A small sound classifier, trained from scratch: trained on single English command words and digits, spoken by a formant synthesiser in many voices.
Rows from block 2 of a small sound classifier, named by matrix and row number. Rows with one number belong to one channel. Each number is 128 + 32 x the weight over its row's rms, rounded and kept within 0 to 255. All counts start at 0. Numbers have three digits each.
After each channel's rows are labels from the 100 clips, of 14848, where the channel reaches its highest value: "lies over" is the class under the peak; "top examples" is what is common among them. Only what is clearly more common there than usual is listed. The data: single English command words and digits, spoken by a formant synthesiser in many voices.
# convs0: first width-9 conv, stride 2 (model.blocks.2.convs.0.weight, 160x128x9, each kernel summed), inputs 64-127
# convs1: second width-9 conv (model.blocks.2.convs.1.weight, 160x160x9, transposed, each kernel summed), outputs 80-159

convs0.100:141121132166151123170154124137118070123141096111075130106160175156123137118145090118086158156086080136113111095067120131097123135113124175110107147185119143070087106132168125051076162093041117
convs1.100:192138147043134207189128131109096137078173107122074124121095115112150133137124142094141127157090131141082083135094144106107134163123055072168143117140096148150111125135118098137099178108084098194122141113132139119133116106193148125103068109
lies over: silence
top examples: /k/; /s/; /ɪ/; /j/

convs0.133:120109172107194158106103077128134198112133080129056115134171086069117125117112089076173155116118099118107231131077149134149105112136150075142111153073161146089086128131165099135135172139111142
convs1.133:105118093131191070141129110084171106145098092131085168125114149147136158125142108135102141104139187107124070171108086120121116146128113106146131097151159162155084123113137128206123096151124128099116081113113167153147087119031090165128196126
lies over: /t/; /s/
top examples: /t/; /u/; word: two; word: yes

convs0.147:124130103191135112126095135213117066145192109113116132129148142133130131181134079093092184115106105130155150170163111083120108110128094090131139086151141112156121057170103113013190135134125184
convs1.147:134102087085124160094140153180087075084076111142103134065142113136150169118067123139105181136124103113046158137099126104188100130044163138130143149080147133106162108174127175102170123130180109176157071148123158123112113144078158099137137134
lies over: /t/
top examples: thin (high-pass); clipping

convs0.64:140143129088093224176176149126091151097126107160082105179149155187152125107175138159120184098150127104124115111044102189136130141122103050077144115174118163102119179109120102114111109134193092
convs1.64:135170204127078101095117090152153048149116117128189087127090134167099137093124126115091167108136069097140112119107191103144096124116102119159105089126133085108100174173073171155104114141127109057126149113121130095112151156153112125135052132
lies over: /p/
top examples: clipping; /p/

convs0.14:140139118078120120147148084169116156101116124139143057072132112089134109135130128110129072164085121186112192104100117125173134158080135197090100191106160117094169169154141133135046149121093132
convs1.14:134129087122112159121121142160027169083164126075146110168121112129102129127163116069163130076054040097174122130097153096100108133116127068220130131128178214077171097163145063143099131128094161123117100132195102155100119090172150104071126166
lies over: /ɝ/; /aɪ/
top examples: /f/; /ʒ/; word: measure; word: five

convs0.21:068118120134124149151161166131138100149121110159164054092061092115107129196159116138150154105122099094135151132144136142136114121145152050106135177074079143143095158135153110165131113113116034
convs1.21:203108117115109104080130131124131123119205195146093180100079140120148137131121136084124133206177121145183098120164087093132145116122115188066101181113105143148124132180057126128153113087156132148119150084117127148123124116145158029104126176
lies over: /k/
top examples: /k/; /l/; /ɔ/; word: call

convs0.31:095156104145106083127107137165125043120148162087096175180152111104170166110122127071130190120119128170085202138169121171083139116128094164132101098114090126170114164112098168084082149136039037
convs1.31:028121096073141133124100123157078075124057145176118179135145059151126168085132120104072118165106119147056111129157108125180102128124090110086182133131160124075146136184158164085093165133159135159072161065125112074132144168153138126114155146
lies over: /f/
top examples: /f/; /ɔ/; /ɹ/; word: four

convs0.70:084133145134162075070159051115110143148115082151145079071169119122143078131071153124122123085099084145116051176135186175118137106158108193092142102101111126086131125126125147171091093125098175
convs1.70:093064114126132087111136154086037169117112126186120095204119144182128128146180131053104144103118072193130126157058106082150148121110121104145124122118083131077132138128141114106103120123087112172057168146056110110135120114162134162114154158
lies over: /k/
top examples: /k/; /l/; /ɔ/; word: call

convs0.152:204148137110064125102187064145158033138144106139153079159136055134135129066068111165155088149089147104139190085120126139151122102120168133158130124173143138124125180142128144118129148060152115
convs1.152:166136155100153068076177130079136142123129143109090115132111130141119149127173132139097121124197124152097148136130138089163113120113102076145168132071126110194130129123116170087179102106091178082139100141157093128147130099201126084075120132
lies over: /k/
top examples: /k/; /l/; /ɔ/; word: call

convs0.75:133123117162191126144152074179148157115117119167153074133132112094136129100113139149181109110129185177131115110144149107114122035119107094149107139068092158109089161145185149094135110145092107
convs1.75:180103089160098157136191145128117128083192098118121203168071152113126118163201094048100106119140087193140100143157068053092150172152111102093099186076107119131120179086101071106120101080081126159098108106104119104149092125140132118164156150
lies over: /k/; /oʊ/
top examples: /ɔ/; word: call; /g/; word: go

convs0.36:193166109120107098166124171127148161134135117155125204148133091115078117157185158110076106137142135106142095181069135111121121094162118106139177122100072121113140151120065153133046091123071153
convs1.36:175139111137079126090026109175138110098059124145165159143133099154113137145141161076171124093139150108135096157086179083116140162121112104099154125106152077116098131188113108142084119119133185147096164116173234087133125145121062055090153123
lies over: /t/; /p/
top examples: clipping; /p/

convs0.69:105093139115077142094153101137122108164110116158128134238138138156134130244167134090139049126141159079082109120159170114120152113119142090129123103146108127107140059117121151057147052147190176
convs1.69:092123069182193145173103147130161068184142091135119102148132114098200105095131123172113108098145198199080095087157123085195114123123120079168151110083131130116101145075083117129067123108108063111130119099170126134132173213087153152133116139
lies over: /ɝ/
top examples: voice: child-like voice; /ɝ/; clipping

convs0.137:125148105118133114129037110078127105133119142157125111130150111122126101104142162088133186152113150085099179175103112066115070073094142073181125185134172149098204063138115147165144127138167231
convs1.137:148122101123182123078106142134113122109079160167061113115121122144120120139150187110148134121174176143112104149097134135143126139110091075128114112082130124112130093072118063116129137116066105093187098118108050128176131225074136141155177068
lies over: /t/
top examples: /t/; /u/; word: two; /aɪ/

convs0.3:134116125115144139099094073188098093122098135143134198151132128132132147073102087130116073150117130118159124139172162113103110147168155166107146122133028141071140098140101116153137216157115124
convs1.3:098157121089088107127109114105150067049146107126136117103129088094151098132203150110100123156186082148133115119103114063154099094123104109095066149132129084079100128148081079107110100082084121135154119135095155100165069118173141171111164128
lies over: /aʊ/; /t/
top examples: /n/; /aʊ/; /d/; word: down

convs0.158:084122123147124036117174132154122100127151104078149183125139089062132115178149118110149144139087130118074145133208161153118098108132127155153077075149077119178145090128124137125108093128078153
convs1.158:105154138126115120145166155155101098110114107097149128121099083114090124088107154079140118079145139151141112125138083141170096091075100196066109103060126070151169088147134132121102093143178115067107144123146113095132159170129144140170157078
lies over: /ʃ/
top examples: /ʊ/; /ʃ/; /p/; word: push

convs0.78:104070170112107069118148092086118109100103084157116137159128130087093131129100102089119128113106087165115063135146186121109135126159171124152136094129100171031117133151108124149064108140130148
convs1.78:110122162125087127151152136121071090102139035184058169112118106194218159097136182060137104123152110175078113156123147157134108143102153145095130136118105114101097124133067133125090153079109133125112139094111096165133187094198150147111176117
lies over: /ɪ/; /z/
top examples: /z/; /ɪ/; word: zero; word: music

convs0.153:083130154135197167167104094062137127142138143142110101081127081102165070157137114133158069092114118128159096129205126161097141145135137171139097135108088112149119153143089139118104096121110203
convs1.153:158180115084144166089119101135098161168105099134104140132138112102135194093115143156076140143131052104130161160105124133135144089101200095146118167194114106101108088165134129108097162125133115096100135151140153146115143091125128117160116110
lies over: /n/
top examples: /n/; /ɝ/; word: learn

convs0.2:141128138158166131136164109178141101150111128143205186096133103144118138149062148089136105118138117105096085149104118126090120088084136105146133083135083134139111081154121114111098051119136214
convs1.2:111098141108103134172136167171108172108143125135162108113092105137063169132114151129124133146138154163093121143127130105116100114123131124181162156127119146157152116173136192088127159180138121118078104084077123115155089119115108114179145106
lies over: /s/
top examples: /s/; reverberation; /ɛ/; /j/

convs0.39:108153152163088086120119164159133118136103142131026075161159154053119110155087137100130125129104094136076045142104080118139149125104105067080125104173120181132095198125070147159192096173156141
convs1.39:125057056113126067061173159145106137104163115138082071097087102091163103096106132107117086101125111150150142089105122153089094138111123106202115159170053134087102125179149087121103190124137115083117149119153112113119126106170196175122184146
lies over: /p/
top examples: /ɝ/; thin (high-pass)

convs0.138:118182121138151138110112119116124134217118207155103088069207124120178143124168146155103093144094100122150081204108079128069161094098129120100127160086127123121163110165065134108140127179132186
convs1.138:095169098082124065121138121092115142126129137137094135139117169080125106058144125054136057105209116188127118123125116085138085081138107059101114148140122124077120148144135123147106116130097142112094121081127087124141154114091069116091222139
lies over: /s/; /p/
top examples: /s/; /p/; /ɛ/; clipping

convs0.114:100149127119116103146122138179152125101105128098119148163143118072172137167153111151098114147148167014186132078124081149116105129119123096191093154114107135135057128129120106132167087109067168
convs1.114:122091166123117079116121141126101148128127103136156122116110100133092091085112143071122061046146117100192100155116093117070138140134118135170174079139061148097155094140166057139109186192166113129139137203131145111092115144128087133146177126
lies over: /f/
top examples: white noise; /f/; /ɔ/

convs0.72:133118171145145071079118170105124123190110057167148122123091119101155106166069118108180107085080177098123079107171136141105097114127135149166125117122089167130144124143135112142115074100075182
convs1.72:092111129163177089179128176127121207128143151085094106117116166158114129112119137134083139088150107126116103123162101165139160116131131189114115114150122091152162121152137108140114105115130146118030138051093193173157092054062071084120128069
lies over: /ɛ/; /z/
top examples: /s/; /j/; word: yes; word: pause

convs0.130:142122179160101125114149142091120087178116120166180108125118113099101106136086150141141192128107161158094195133101140115112178091152109153078201123134136123094117171126202165162148124114146191
convs1.130:146109093122142111085129149112117120194115137124095074111093084129099154124211169119134179122130101191158122104148136139129062127155085117081104146127128063105082085159107130141122124109120076115047135130163137159148145067084045103091174086
lies over: /ɛ/
top examples: /s/; /ɛ/; /j/; word: yes

convs0.56:147147176169141137120058093166158108082147133154195120151121100129089140116083108095151065155142144125143108058079188107168096101133112142119083130103128150076144190141079138110163143112134113
convs1.56:152078124118111078084117106121114189081124132105128093147142164153084153098090176138140124139139097106118148147115118128197097091126111107173159066159087090078144119127108142104093087118107122123137115185134031135100133097186184137139094129
lies over: /ɝ/
top examples: /ɝ/; /m/

convs0.96:109114146141137136112122128102109096050166092117113072162123156132148110143114077064076134135119109034171149158159177151135116105146040180172129150103071148186092092130171126114083156139180139
convs1.96:106132065178188087128145146119121125096131137137095109168155118077124173102133124144087131091128168166109046087148123124139139139158106162186094080135153148100117141088145062116143148118195134138110163153129162166149135102130149155085141147
lies over: /ʃ/
top examples: voice: child-like voice; /p/; /ʊ/; /ʃ/

convs0.47:119104141150130162047144097132144138146142134154112054146131100109100108096177146125107125120140083145094111129221234133121149147149132130137110137145064118079125145096163109118153107113153041
convs1.47:077141133124117162173084167135101082194141172103108157132142159098129113118099121094190109119112100148125112170160167138066082098155107137117110179132129099089130112085136126126102140164146101083113168156099153103128079200110164162155094083
lies over: /k/
top examples: /k/; /l/; /ɔ/; word: call

convs0.149:137107111125146041143153071151125143067138152122117108109085143133191141131076125073090082112145097156100191140147144098127128160128053186139093095101137106110097121164082106142026149127175116
convs1.149:138072159131140101102161104140205092132128142083139139118102141109138108153136134094164132103148107124129153193147143068076133135119087154157117123176126115139089138131124076125121148152127126071128101103146134073118135075089118144098084117
lies over: silence
top examples: white noise; clipping; pink noise

convs0.22:124107093135062151141097120105128081159135119110076227204101112177105090148059126099087105120077109163112187110173105115093135115147138129193149061015136095142115080081082124096139146139166102
convs1.22:100138099153104110138117119125096066102130097116139173145118088151145155120155156072132161110111157131097069110157164137080123152123133178074132084185172123098164136110113124117035138141172144100129115140121144080120075121127152177186140157
lies over: /f/; /ʒ/
top examples: /ɝ/; /f/; mains hum; /ʒ/